Rows from block 5 of a small multi-label audio tagger, named by matrix and row number. Rows with one number within an expert belong to one neuron, the router's apart. Each number is 50 + 15 x the weight over its row's rms, rounded and kept within 0 to 99. All counts start at 0. After the name is the row's rms in percent of the matrix's.
Before each expert's rows are labels from the 100 clips, of 14976, where the router gives the expert most weight on average: "strongest on" is what is common among them. Only what is clearly more common there than usual is listed. The data: struck, bounced, scraped and rolled objects made by modal synthesis. In brackets: how many of the 100.
# router: router (model.blocks.5.mlp.router.weight, 4x160), inputs 0-53
# up: expert up (model.blocks.5.mlp.up, 4x320x160), inputs 0-53
# down: expert down (model.blocks.5.mlp.down, 4x160x320, transposed), outputs 0-53

# expert 1
strongest on: reverberation (90); hard striker (90); text has "room" (90); text has "reverberant" (90)
router.1 091:40 72 71 43 50 58 32 65 29 62 11 62 29 57 26 74 45 76 22 49 48 58 61 55 43 40 50 49 60 55 48 70 54 55 49 83 57 19 48 16 57 57 29 44 46 70 49 64 48 67 34 82 41 61
up.0 088:64 59 40 50 64 54 47 32 26 44 64 66 44 28 54 44 56 47 38 93 39 46 42 71 62 69 23 53 71 38 51 49 67 53 32 68 70 61 46 55 39 61 59 86 43 59 55 26 53 59 41 71 61 71
down.0 099:69 45 48 42 21 61 65 53 55 19 67 46 63 44 47 33 52 47 38 51 53 65 56 63 45 87 44 37 60 58 85 46 27 36 55 39 55 51 45 70 47 46 46 53 46 44 57 52 54 72 59 45 46 80
up.1 096:71 50 58 49 60 43 57 37 59 61 57 50 65 40 43 45 52 68 43 75 40 26 57 48 60 62 29 35 72 77 66 41 47 56 58 62 62 60 39 44 29 17 60 59 38 43 72 62 54 52 44 45 74 56
down.1 071:35 66 42 55 36 53 47 45 47 75 54 29 42 43 47 68 51 49 45 49 55 23 59 59 43 57 43 35 44 65 38 26 54 58 71 55 55 59 53 37 26 56 58 55 31 54 58 41 30 32 25 44 65 42
up.2 103:62 37 88 81 68 44 61 67 66 82 40 49 54 65 57 51 57 52 53 39 34 54 23 58 53 50 40 51 38 59 53 31 31 61 55 62 63 82 43 72 45 21 53 62 45 53 75 72 70 66 54 70 65 51
down.2 092:46 63 57 28 53 44 48 67 43 55 72 42 71 61 37 36 48 23 43 55 35 49 56 64 87 29 58 32 61 44 49 53 26 38 54 54 56 56 52 32 41 39 66 73 42 46 52 46 34 54 67 60 36 27
up.3 113:66 36 76 68 45 54 52 55 42 41 57 32 56 51 22 44 52 65 39 86 66 34 48 62 62 82 49 43 51 70 67 31 53 34 39 48 70 41 40 46 47 33 67 47 43 84 66 68 62 55 42 55 72 58
down.3 120:53 42 57 47 48 56 25 42 29 34 80 30 33 53 39 37 63 36 67 33 54 32 52 48 53 73 61 66 48 59 29 58 57 21 54 46 65 50 47 45 64 48 51 30 22 56 35 30 43 55 51 23 59 41
up.4 108:55 59 33 70 57 74 60 65 48 54 42 36 75 34 25 54 52 51 47 55 48 52 61 45 40 61 30 46 33 72 60 50 43 43 52 65 34 32 57 52 59 58 83 41 41 53 62 46 85 43 59 71 76 39
down.4 094:57 62 23 51 57 66 36 39 64 15 49 46 67 44 77 65 39 07 40 34 56 49 16 17 62 36 54 57 36 45 62 27 52 57 55 29 41 55 60 32 24 46 31 72 52 64 51 74 45 31 31 73 45 43
up.5 095:73 37 73 44 30 54 58 61 12 37 47 39 56 64 25 45 48 80 44 73 55 38 25 80 43 69 63 48 32 79 64 55 53 46 48 52 41 50 27 61 52 43 66 51 45 73 42 43 82 91 36 58 81 52
down.5 097:71 36 45 51 50 75 44 24 59 17 63 46 65 58 50 32 56 41 50 71 63 62 60 48 47 69 57 80 86 71 62 62 31 53 59 41 74 54 70 51 53 67 53 40 48 79 49 50 51 81 69 56 48 59
up.6 099:52 41 54 57 34 73 30 49 44 35 56 72 51 34 32 38 36 66 32 63 39 40 61 42 44 66 50 40 51 50 93 79 57 53 60 58 47 10 59 29 62 67 59 51 31 51 34 40 68 35 55 69 36 52
down.6 106:51 44 40 55 31 29 41 37 30 41 77 66 76 36 81 41 20 38 55 41 38 43 51 47 46 50 48 57 47 57 27 71 65 50 69 65 45 45 49 65 64 70 60 38 42 59 50 35 35 43 40 35 43 42
up.7 095:53 39 52 69 44 54 48 48 33 70 21 61 45 32 37 46 47 51 46 64 34 70 42 40 47 73 65 48 58 51 52 44 76 34 56 47 28 41 91 60 35 46 41 70 64 54 42 52 44 60 54 63 65 64
down.7 087:56 33 13 49 64 51 61 45 33 63 47 60 61 36 58 51 67 19 68 67 42 63 50 71 65 34 44 49 35 33 46 34 42 53 60 55 27 55 70 64 54 56 63 54 55 34 51 29 62 51 37 66 45 20
up.8 088:51 59 68 47 59 58 35 46 29 57 09 46 37 31 38 57 32 48 63 30 56 37 21 55 32 23 55 72 35 42 38 36 44 24 63 22 55 46 32 59 57 43 44 24 41 60 29 67 51 82 69 47 81 45
down.8 086:64 48 68 44 46 49 32 41 52 51 72 43 51 59 38 47 52 48 65 49 71 55 44 52 78 64 51 72 68 45 46 34 46 65 43 93 67 57 64 25 39 55 55 34 65 73 41 33 31 36 41 54 51 34
up.9 084:67 50 50 67 33 47 56 65 28 55 63 54 31 49 78 47 54 43 63 67 18 49 40 62 48 17 33 44 52 81 33 46 46 46 58 72 58 49 52 52 38 45 69 65 52 74 72 44 54 50 66 72 49 66
down.9 088:57 66 42 22 45 55 64 60 70 34 54 40 65 29 69 31 31 50 32 75 53 68 76 55 49 74 12 56 67 50 74 54 37 48 36 33 50 36 69 39 46 56 87 58 57 29 61 62 49 60 31 54 48 66
up.10 080:64 49 47 50 63 49 67 63 36 58 47 61 41 49 43 45 60 13 46 44 49 50 63 63 44 37 24 13 36 54 51 61 52 43 54 51 38 40 61 59 44 66 74 72 42 48 57 60 59 58 39 59 81 71
down.10 083:43 46 76 35 29 30 75 30 70 49 59 17 77 27 70 41 48 31 44 50 29 64 45 63 85 56 20 45 38 52 40 60 57 38 48 31 60 48 33 66 50 47 52 48 32 53 63 49 58 41 50 74 60 71
up.11 091:61 65 61 12 61 62 66 17 44 57 66 59 42 55 39 55 26 68 69 63 35 55 41 80 45 17 54 50 69 58 60 33 31 47 33 47 40 38 64 48 29 43 26 73 53 60 39 41 38 34 43 61 33 68
down.11 106:50 57 33 83 37 73 64 47 73 48 66 36 27 60 46 35 47 62 38 59 54 69 73 48 33 58 42 24 51 54 50 40 51 53 12 46 32 43 64 82 59 39 51 48 61 70 46 61 43 43 51 28 65 36
up.12 104:49 35 48 68 47 57 44 66 67 34 35 43 39 54 55 84 26 76 60 41 73 38 43 54 47 34 42 65 57 54 58 75 64 62 49 54 54 09 69 32 60 52 47 45 41 51 46 54 43 62 48 56 42 58
down.12 118:58 50 63 73 27 60 24 58 46 05 38 48 66 28 40 39 47 49 29 40 61 70 67 50 53 65 54 73 46 56 53 79 39 29 47 44 52 37 32 63 62 69 53 51 41 79 41 48 49 55 10 36 36 73
up.13 094:52 57 60 56 50 58 40 30 24 39 57 41 54 32 47 83 23 67 93 23 42 41 29 65 49 37 59 83 56 67 61 50 49 53 48 52 44 63 56 16 50 58 53 64 48 39 57 35 67 47 30 42 48 56
down.13 108:34 85 38 48 34 50 31 40 58 32 63 72 48 62 40 52 51 67 25 63 49 50 75 31 44 58 29 28 73 43 63 36 44 43 49 43 49 50 61 60 67 75 72 37 32 77 36 46 33 47 34 37 41 72

# expert 0
strongest on: membrane (61); action: one hit (58); pink noise (44)
router.0 110:42 64 52 54 54 47 80 48 60 51 55 57 63 49 57 25 44 51 35 30 45 73 18 31 48 29 42 52 68 55 94 35 61 35 46 59 32 53 43 42 36 35 61 45 45 37 27 20 28 53 37 60 43 51
up.0 096:47 37 63 13 82 51 51 69 41 68 52 50 81 65 53 28 58 61 50 46 38 45 28 49 61 43 39 85 51 57 54 43 66 60 68 72 22 50 73 41 41 65 74 26 40 64 50 32 63 58 78 96 39 39
down.0 083:38 41 58 64 44 51 51 60 56 18 41 47 40 40 57 58 64 80 59 38 64 32 66 52 38 48 51 53 37 51 49 39 64 43 63 59 39 45 37 32 32 77 40 24 52 55 22 45 62 35 24 27 36 58
up.1 077:71 53 74 66 72 35 49 44 36 35 46 52 71 52 58 63 64 59 59 22 61 37 63 71 37 35 38 74 58 44 60 62 51 66 56 55 33 30 58 56 41 54 49 28 45 41 49 24 55 56 99 41 41 37
down.1 059:45 51 74 57 62 22 46 53 46 48 67 56 33 79 65 48 67 45 28 51 66 50 61 49 21 42 40 19 18 62 38 47 87 54 33 58 53 42 67 82 32 33 48 56 33 58 49 31 60 66 43 67 53 19
up.2 089:73 36 26 53 57 45 23 39 44 44 47 43 43 54 49 69 58 49 73 59 26 67 51 89 66 51 49 62 50 46 38 54 61 41 44 66 53 50 86 29 65 58 33 65 54 57 55 49 62 50 39 39 63 44
down.2 094:49 68 63 51 56 63 36 37 49 51 69 30 75 51 39 67 38 56 72 47 30 53 48 36 55 27 44 34 58 55 67 28 54 45 47 69 72 53 50 56 65 48 71 34 37 42 50 47 39 37 76 44 66 79
up.3 078:47 49 38 44 41 52 45 59 48 23 54 89 41 38 26 56 34 62 36 51 56 52 43 37 57 48 66 54 52 54 69 47 77 49 62 40 41 23 34 68 64 46 73 46 52 65 40 64 52 33 30 69 35 86
down.3 082:43 57 21 37 30 48 35 38 53 51 65 43 44 50 40 47 59 37 61 31 45 23 66 80 46 86 38 41 27 53 39 46 47 65 46 52 67 49 26 45 56 57 67 81 51 58 54 53 67 57 41 33 56 43
up.4 125:65 32 50 64 64 75 75 36 41 56 41 64 66 27 43 39 47 17 57 63 57 60 22 62 55 65 60 30 43 44 58 22 33 57 57 57 46 41 72 37 51 62 48 40 65 35 46 25 42 61 43 54 67 23
down.4 108:63 58 49 87 56 69 43 53 44 18 65 48 43 58 53 37 40 51 45 32 76 42 54 76 63 40 31 71 36 73 65 65 30 45 62 40 35 21 10 52 44 44 95 26 60 66 32 52 43 52 62 17 42 55
up.5 099:53 53 65 62 40 54 57 50 43 71 69 57 70 55 39 30 24 44 41 34 19 43 57 63 31 49 56 69 49 28 73 59 65 58 60 57 22 34 36 27 58 39 67 35 32 45 42 49 56 39 42 67 63 32
down.5 101:37 49 37 47 30 45 53 53 50 35 48 48 58 44 68 41 53 59 60 73 22 81 58 61 45 68 56 31 60 35 55 42 50 50 60 32 60 43 71 53 49 56 66 44 44 27 54 37 09 66 15 34 54 32
up.6 091:52 63 60 50 86 54 70 45 78 46 72 53 59 49 54 21 38 26 48 71 36 54 53 44 43 40 61 50 43 42 59 47 53 42 46 73 47 47 62 43 64 57 46 51 82 43 52 33 45 51 48 68 57 35
down.6 070:69 65 47 81 47 47 76 35 57 42 45 59 57 68 67 54 71 40 57 23 42 36 59 46 67 52 67 55 59 59 39 62 43 53 48 44 66 36 52 52 32 50 58 49 35 60 55 19 48 57 51 60 47 72
up.7 090:49 50 41 15 45 52 67 16 38 45 41 49 63 42 50 55 65 46 61 55 33 58 17 63 48 19 55 51 48 24 65 35 34 53 35 63 41 67 87 55 41 56 16 55 69 47 78 16 42 59 50 45 50 57
down.7 098:21 67 40 64 45 50 45 43 90 45 36 55 45 27 39 60 29 41 56 62 57 50 42 40 81 56 76 29 58 33 27 41 42 64 58 10 47 65 52 84 29 46 57 61 70 17 53 43 53 45 45 63 38 43
up.8 089:59 55 61 39 57 55 54 52 56 57 38 70 66 28 49 28 60 39 39 68 37 42 33 50 48 51 47 67 47 38 50 50 34 25 51 59 84 34 30 22 30 53 59 56 55 63 73 29 56 77 61 68 66 59
down.8 098:56 32 54 57 38 01 73 30 54 71 30 44 31 60 60 63 47 36 63 45 41 35 36 53 68 39 67 61 43 43 20 57 64 46 57 34 75 58 42 89 39 43 49 30 44 32 58 24 41 59 37 46 44 64
up.9 115:65 57 57 49 50 61 66 58 30 42 60 31 45 58 61 63 38 45 55 50 33 48 31 75 25 54 64 47 36 47 55 23 66 78 36 80 23 09 51 22 53 31 43 55 54 82 54 46 45 35 49 59 57 47
down.9 093:47 52 51 23 23 38 52 36 34 47 38 29 55 42 38 50 60 47 59 37 29 26 57 52 40 54 19 42 41 37 33 84 43 58 46 86 60 43 37 19 54 60 77 60 67 65 83 53 66 38 40 53 22 76
up.10 107:69 59 68 39 58 48 50 50 41 44 71 23 58 63 60 55 35 35 43 58 03 46 38 67 34 32 63 63 72 35 49 78 63 61 38 76 46 40 59 25 72 64 50 65 42 70 49 34 47 62 50 78 37 41
down.10 112:58 35 36 43 24 52 49 48 26 42 50 28 66 52 51 41 45 25 65 45 15 78 47 47 34 52 65 51 42 38 30 26 66 63 61 51 57 35 47 55 52 17 33 54 45 60 76 49 32 65 30 71 51 68
up.11 118:52 34 56 59 51 10 53 47 78 57 60 61 34 35 39 84 59 69 52 46 49 23 54 47 57 33 54 30 43 51 60 39 64 49 39 43 38 59 22 73 51 61 58 51 41 58 49 70 66 48 38 27 40 29
down.11 124:54 43 43 40 35 43 55 47 57 47 63 49 51 65 57 41 53 56 49 52 38 29 67 88 14 38 56 47 54 27 41 65 81 62 50 71 39 26 49 57 68 26 36 85 49 66 50 44 39 81 36 42 48 42
up.12 091:56 55 56 58 52 36 47 41 50 81 47 67 50 79 39 34 55 57 47 52 43 39 31 62 59 45 15 51 31 46 28 48 66 54 57 48 38 41 72 56 26 52 26 43 49 40 37 33 60 49 70 30 59 34
down.12 095:57 38 51 75 68 29 47 47 39 41 68 64 40 61 81 43 67 37 43 63 63 51 80 56 48 24 37 48 43 61 74 54 57 63 39 52 50 58 64 69 31 40 38 39 30 23 27 32 45 37 43 29 48 21
up.13 102:68 63 63 50 53 36 76 43 41 32 45 72 53 38 52 52 52 55 34 55 61 32 31 58 47 71 43 64 32 74 58 73 47 38 84 58 53 57 43 18 38 83 52 28 41 41 36 28 43 60 54 56 62 19
down.13 092:35 58 72 48 48 48 46 59 62 72 39 31 66 71 49 54 41 58 66 50 17 27 55 59 46 20 30 73 56 53 69 76 55 45 49 79 46 58 54 38 41 68 54 47 78 66 68 80 55 30 70 39 26 59

# expert 2
strongest on: steel-like damping (68); clamped rod (63)
router.2 096:53 33 66 75 20 56 44 40 61 72 62 50 32 35 56 52 49 70 71 42 51 34 69 68 31 47 74 54 36 68 28 57 50 25 40 47 69 33 52 67 49 70 57 70 60 70 37 61 48 36 40 36 70 28
up.0 086:31 59 71 49 37 17 71 39 51 60 42 48 62 30 50 55 49 51 46 43 60 54 50 51 36 32 22 47 46 53 29 23 36 58 36 54 41 27 47 43 47 65 40 42 38 62 52 74 63 66 48 45 56 38
down.0 094:56 72 30 45 35 37 57 36 60 41 45 55 63 53 39 63 51 28 28 90 18 73 61 64 60 57 31 41 58 52 68 28 72 42 66 55 33 48 63 40 60 36 48 61 33 58 57 55 31 29 25 64 45 57
up.1 095:59 55 61 45 59 73 79 79 51 67 85 49 61 56 45 34 47 68 49 50 62 46 32 61 30 51 31 40 58 69 41 40 57 59 57 43 43 51 63 47 66 52 38 79 55 38 56 23 59 59 70 59 54 45
down.1 079:89 29 58 40 74 58 34 57 24 47 46 52 52 24 53 25 27 57 60 28 62 39 16 62 64 38 52 97 45 63 60 39 32 53 48 64 38 32 66 39 21 66 41 28 50 52 31 56 80 43 62 41 63 53
up.2 099:64 46 73 62 23 41 40 64 28 52 45 58 54 26 63 52 62 24 57 33 53 58 71 52 61 32 31 57 22 27 52 49 38 64 31 40 74 57 28 44 58 61 37 71 31 50 75 51 71 47 43 48 66 47
down.2 106:44 34 35 38 35 38 42 47 52 62 69 68 51 21 53 46 49 63 50 38 22 60 60 57 29 49 34 41 57 32 37 57 47 41 42 24 67 66 34 61 79 59 52 78 34 42 68 64 60 68 45 63 22 63
up.3 096:63 60 63 52 66 29 30 23 51 34 63 48 40 72 46 46 59 81 50 64 41 43 59 68 62 65 26 46 64 79 26 46 54 39 57 23 42 57 56 65 42 26 32 20 61 51 49 40 67 67 99 41 39 43
down.3 109:39 65 49 35 69 42 61 23 46 66 30 48 22 82 34 52 61 19 77 35 58 41 74 67 45 52 32 51 52 56 54 37 61 42 57 69 34 57 45 52 24 59 83 31 69 36 64 31 50 26 39 51 82 46
up.4 097:51 99 60 47 49 66 41 74 53 41 50 52 60 58 34 63 19 35 54 56 70 47 48 66 47 33 56 46 82 56 72 70 46 27 41 61 45 33 31 41 46 48 49 52 68 56 32 65 54 68 64 67 43 10
down.4 103:37 82 51 57 21 53 60 45 55 43 52 36 80 35 44 52 53 26 33 40 46 83 51 28 60 81 57 33 36 42 53 47 62 33 55 53 44 45 62 49 66 68 44 50 57 73 56 65 53 51 10 68 42 42
up.5 097:60 66 46 52 83 39 44 25 48 49 47 44 78 27 43 45 36 33 19 50 44 53 43 58 56 41 49 56 45 30 24 25 61 61 65 46 36 21 62 43 45 46 41 54 47 74 38 67 39 40 34 54 45 54
down.5 100:65 32 55 75 47 47 54 58 42 51 55 62 30 39 54 49 31 73 61 69 58 43 60 65 58 50 70 51 52 51 62 23 38 54 32 72 41 52 71 88 32 14 34 52 62 43 44 73 30 50 70 19 50 57
up.6 088:59 47 67 37 69 50 28 49 50 76 46 30 82 34 67 57 21 67 59 58 29 53 28 51 47 44 58 61 40 41 39 52 44 71 57 76 48 59 51 35 39 28 96 76 45 42 71 21 51 62 43 46 27 59
down.6 078:51 52 52 58 39 45 46 38 46 50 31 40 74 60 70 55 42 17 24 45 42 17 35 62 69 31 48 33 41 67 53 29 40 77 37 68 76 53 30 31 46 57 39 23 53 69 81 43 62 38 64 71 45 43
up.7 090:50 34 44 38 52 58 58 60 62 41 65 65 57 41 60 72 84 43 58 40 36 56 55 46 45 66 38 49 54 54 28 38 40 57 49 54 48 66 53 21 62 55 67 68 46 55 37 60 81 52 64 50 42 30
down.7 093:29 55 42 52 48 50 67 42 26 58 38 58 44 37 89 62 38 44 45 42 28 53 17 34 60 74 47 35 57 34 41 16 59 62 56 47 46 39 74 63 26 53 40 46 18 39 57 46 38 65 35 38 43 65
up.8 108:47 61 43 66 68 58 33 41 67 48 28 38 58 49 33 31 52 43 31 66 47 35 20 61 47 52 45 65 49 57 44 62 36 53 54 60 34 54 58 39 50 26 49 20 48 59 45 68 25 48 83 75 39 44
down.8 095:66 40 72 51 61 40 69 50 33 52 71 48 49 25 71 49 34 40 58 28 57 18 41 59 67 19 55 42 64 63 66 36 36 59 29 72 84 59 59 56 41 45 54 35 65 52 71 35 58 45 50 50 47 28
up.9 100:71 70 46 59 58 58 30 52 58 34 47 51 41 49 33 65 28 55 53 47 38 57 44 43 64 57 61 37 21 53 48 60 80 51 58 49 44 23 56 30 63 49 21 45 45 76 40 51 56 67 46 56 44 41
down.9 105:61 31 55 60 39 56 69 51 52 62 54 57 51 49 57 52 58 33 33 26 28 41 45 40 60 74 48 55 30 64 58 45 23 42 39 38 44 38 60 64 40 69 54 38 53 79 54 39 63 85 53 44 66 60
up.10 112:51 53 23 58 69 84 76 46 61 30 52 50 46 49 76 63 52 44 38 46 27 44 39 31 44 76 51 30 27 62 64 67 43 73 21 69 58 07 37 19 47 41 41 55 54 58 53 45 56 55 68 49 43 44
down.10 111:35 64 20 36 41 62 53 70 39 23 48 55 42 43 70 54 46 37 54 33 57 45 57 34 31 75 66 48 33 49 54 52 76 93 61 62 27 38 47 38 27 71 34 54 65 46 61 51 45 44 42 27 37 48
up.11 090:51 72 37 50 38 66 43 40 56 52 38 66 44 35 27 54 38 54 56 51 73 49 18 59 60 43 38 36 33 63 28 38 50 48 71 58 31 52 60 32 80 64 57 27 33 57 45 23 53 46 44 44 84 60
down.11 075:51 52 67 81 31 43 43 40 33 49 58 59 48 32 45 58 43 51 40 52 58 54 58 55 57 71 60 40 45 61 52 38 23 55 39 32 85 44 48 46 38 39 70 42 47 77 62 48 47 45 33 50 52 67
up.12 103:60 80 58 48 65 37 56 30 39 66 09 42 52 72 57 31 50 62 57 63 51 40 41 61 65 49 48 42 53 39 43 33 25 52 39 36 50 69 43 72 69 38 47 41 13 41 51 52 49 66 63 58 47 42
down.12 100:63 63 70 34 23 32 59 52 62 81 56 55 56 65 37 49 67 39 61 44 20 37 55 76 67 70 44 15 46 66 36 54 36 36 92 66 84 58 46 51 61 49 34 60 60 44 66 22 62 75 43 59 51 29
up.13 099:30 69 42 39 46 31 48 30 65 40 49 66 38 30 64 58 51 63 46 51 60 46 49 36 60 49 29 45 47 62 60 56 29 64 53 55 78 26 42 21 32 59 45 60 47 56 52 35 65 42 56 58 47 58
down.13 103:42 80 33 26 24 45 64 40 54 14 53 68 32 55 66 51 57 45 40 56 35 67 66 36 31 74 16 35 52 47 78 43 82 45 65 36 44 48 49 42 44 47 68 64 47 54 61 75 33 35 44 58 59 80

# expert 3
strongest on: large (95); membrane (91); repeated hits (44)
router.3 102:52 38 19 19 42 49 35 44 61 27 49 63 53 58 43 61 52 28 66 39 65 62 57 37 67 79 35 26 63 22 39 43 36 67 63 43 59 62 65 65 75 44 51 56 64 47 66 71 53 17 65 42 35 37
up.0 102:50 59 66 47 47 77 47 48 51 59 41 76 54 71 46 67 64 79 27 50 55 12 34 46 64 35 34 32 41 64 68 66 51 72 53 39 62 48 17 53 30 26 48 73 20 89 34 64 69 76 65 28 60 54
down.0 108:48 49 80 51 68 27 47 33 45 55 28 55 60 51 74 51 46 42 62 28 69 47 52 54 68 36 62 18 40 43 58 61 25 56 47 55 56 66 16 56 50 54 63 33 59 51 60 62 38 51 41 50 76 46
up.1 087:56 89 54 63 70 58 53 60 61 64 89 50 33 44 46 37 50 40 43 60 51 47 59 46 53 26 36 66 72 50 49 49 43 64 27 81 52 35 84 38 41 31 71 76 57 37 49 30 30 63 53 23 54 27
down.1 094:50 58 69 54 55 51 59 48 48 73 38 29 65 58 59 64 45 21 54 27 37 51 31 62 59 46 44 46 77 28 47 49 34 54 31 70 73 56 41 50 53 47 55 49 21 76 60 45 79 62 60 46 35 61
up.2 088:48 36 57 45 86 72 63 31 59 62 35 53 63 54 54 51 68 37 47 44 44 48 34 61 43 53 43 70 43 61 41 66 46 68 68 73 32 43 53 51 27 46 48 66 62 38 67 31 39 46 82 43 47 45
down.2 080:62 39 65 22 80 63 61 52 69 41 62 56 69 53 29 65 27 48 73 52 50 66 45 70 58 55 36 65 38 55 69 60 39 63 65 70 68 52 56 22 49 33 55 51 68 18 86 39 60 36 76 43 59 43
up.3 082:66 35 47 32 48 68 31 29 55 68 71 49 77 42 62 51 53 51 36 56 44 47 42 48 51 37 36 63 56 74 42 42 35 39 87 28 83 59 46 35 49 36 59 57 34 46 50 24 72 59 40 60 45 50
down.3 081:30 45 60 77 44 30 64 78 28 53 53 57 47 62 50 63 40 58 60 46 60 28 51 48 54 92 57 57 50 67 60 71 28 63 45 22 59 32 38 60 37 42 81 37 36 38 55 35 45 79 39 41 55 63
up.4 114:49 23 50 45 91 54 67 52 57 55 32 43 72 88 42 51 40 50 66 40 45 58 40 42 50 58 75 77 46 38 79 61 49 49 54 63 08 58 36 41 51 60 52 31 55 30 44 45 44 53 70 70 35 62
down.4 115:64 66 19 69 76 50 32 60 42 18 48 59 42 58 47 74 60 41 16 63 61 42 59 52 44 87 48 53 42 57 55 60 48 74 73 34 49 21 50 23 55 47 50 27 45 58 39 43 42 37 41 51 59 50
up.5 093:32 53 62 47 30 51 41 16 40 55 57 35 61 46 61 57 33 72 58 42 45 48 41 50 73 42 29 70 61 60 68 27 75 52 53 61 71 60 57 40 56 61 57 25 49 65 37 50 46 46 51 34 54 31
down.5 099:50 49 59 79 44 60 62 52 30 72 41 47 52 38 69 42 34 62 41 38 16 54 30 53 52 44 63 72 75 37 70 78 48 29 47 50 39 31 41 50 47 58 52 59 44 27 36 30 45 56 49 70 47 55
up.6 089:60 34 39 51 50 46 66 45 47 69 53 48 58 45 30 39 44 49 58 78 16 47 65 74 63 50 64 91 48 51 57 52 48 29 79 64 33 65 62 35 43 48 76 30 60 27 54 32 58 56 64 74 67 62
down.6 089:82 60 23 70 57 35 30 64 46 28 57 52 79 55 57 62 49 20 70 64 39 65 52 38 70 73 46 51 42 30 50 51 58 49 63 09 61 38 80 41 55 68 57 23 48 49 50 33 55 33 36 55 58 31
up.7 100:61 56 38 62 54 47 66 22 41 44 58 56 60 50 50 49 67 51 64 62 52 53 49 46 80 54 17 43 44 88 55 24 50 54 64 59 30 56 89 43 28 54 63 38 51 50 64 40 37 37 49 45 82 34
down.7 090:33 62 60 66 32 40 39 43 49 63 49 38 24 45 70 37 39 49 66 47 24 64 34 37 47 44 68 50 73 45 44 68 62 47 36 47 45 36 50 52 39 38 55 61 79 47 59 38 52 46 58 30 50 22
up.8 103:56 48 59 48 60 80 44 69 31 51 51 82 56 55 55 32 26 75 38 62 42 57 21 65 35 51 55 59 48 58 57 43 43 55 31 65 35 40 35 18 53 32 37 77 41 69 42 29 64 46 53 40 62 49
down.8 091:71 08 34 41 58 63 42 71 54 55 79 53 33 41 41 67 27 24 80 48 12 72 47 61 59 73 53 47 37 28 39 44 53 60 77 69 37 32 88 46 45 61 32 72 62 29 51 27 53 39 51 45 48 48
up.9 095:59 53 41 44 83 60 31 46 44 41 26 37 59 59 49 39 66 58 60 66 35 64 42 30 60 43 54 33 41 61 53 42 31 58 50 81 58 66 75 40 49 43 54 39 71 82 61 52 41 44 40 66 77 32
down.9 082:60 57 54 68 33 46 40 24 58 70 44 34 52 59 73 54 40 48 62 73 32 65 21 55 49 67 41 51 44 48 17 43 54 69 78 49 48 58 59 58 43 55 45 46 53 54 51 54 60 48 63 23 48 35
up.10 141:56 50 63 43 31 53 38 50 67 64 53 50 46 54 12 56 51 43 62 72 32 27 61 73 13 46 55 52 41 47 41 84 43 26 46 52 67 41 34 39 54 67 75 78 76 48 57 47 80 78 60 47 40 28
down.10 166:33 36 42 10 60 33 47 75 63 64 38 80 31 73 36 56 61 38 72 51 24 70 52 56 48 65 69 50 67 27 34 82 51 35 57 58 55 62 32 53 46 76 50 81 56 19 59 16 61 56 62 59 32 45
up.11 111:58 70 44 42 63 69 50 65 05 41 45 32 68 26 35 70 41 23 52 50 33 63 52 40 47 60 71 87 40 26 50 43 47 27 60 43 29 59 64 17 51 66 43 46 52 42 47 45 52 60 43 71 69 62
down.11 109:65 77 44 58 54 57 46 62 29 40 33 47 54 44 47 33 49 48 53 50 70 66 48 36 36 79 66 81 43 64 44 45 44 39 72 46 58 53 55 22 38 68 57 22 64 39 36 63 43 43 60 34 67 70
up.12 100:55 52 49 38 50 63 43 60 39 43 53 40 63 57 62 58 49 64 39 36 65 37 29 54 78 46 37 65 40 60 71 09 79 65 45 60 25 62 63 69 45 41 20 24 38 52 26 54 54 10 44 64 58 44
down.12 103:49 40 46 28 47 50 54 63 47 56 54 43 48 73 68 51 59 69 70 31 30 48 64 51 39 67 59 48 44 30 63 71 64 42 74 57 47 21 58 42 32 48 39 55 49 58 66 22 57 62 69 48 39 30
up.13 087:54 28 25 49 40 44 59 66 28 33 40 45 59 27 37 65 34 45 47 40 38 55 40 42 65 74 46 68 61 38 75 33 50 48 68 30 27 46 36 49 64 65 62 31 51 19 56 32 60 33 49 74 39 56
down.13 079:62 44 38 74 45 51 32 71 24 43 69 57 33 59 65 42 50 51 67 35 46 52 49 78 51 49 59 72 41 38 47 55 50 26 31 52 27 44 49 47 68 69 86 49 59 33 31 40 72 49 47 32 52 34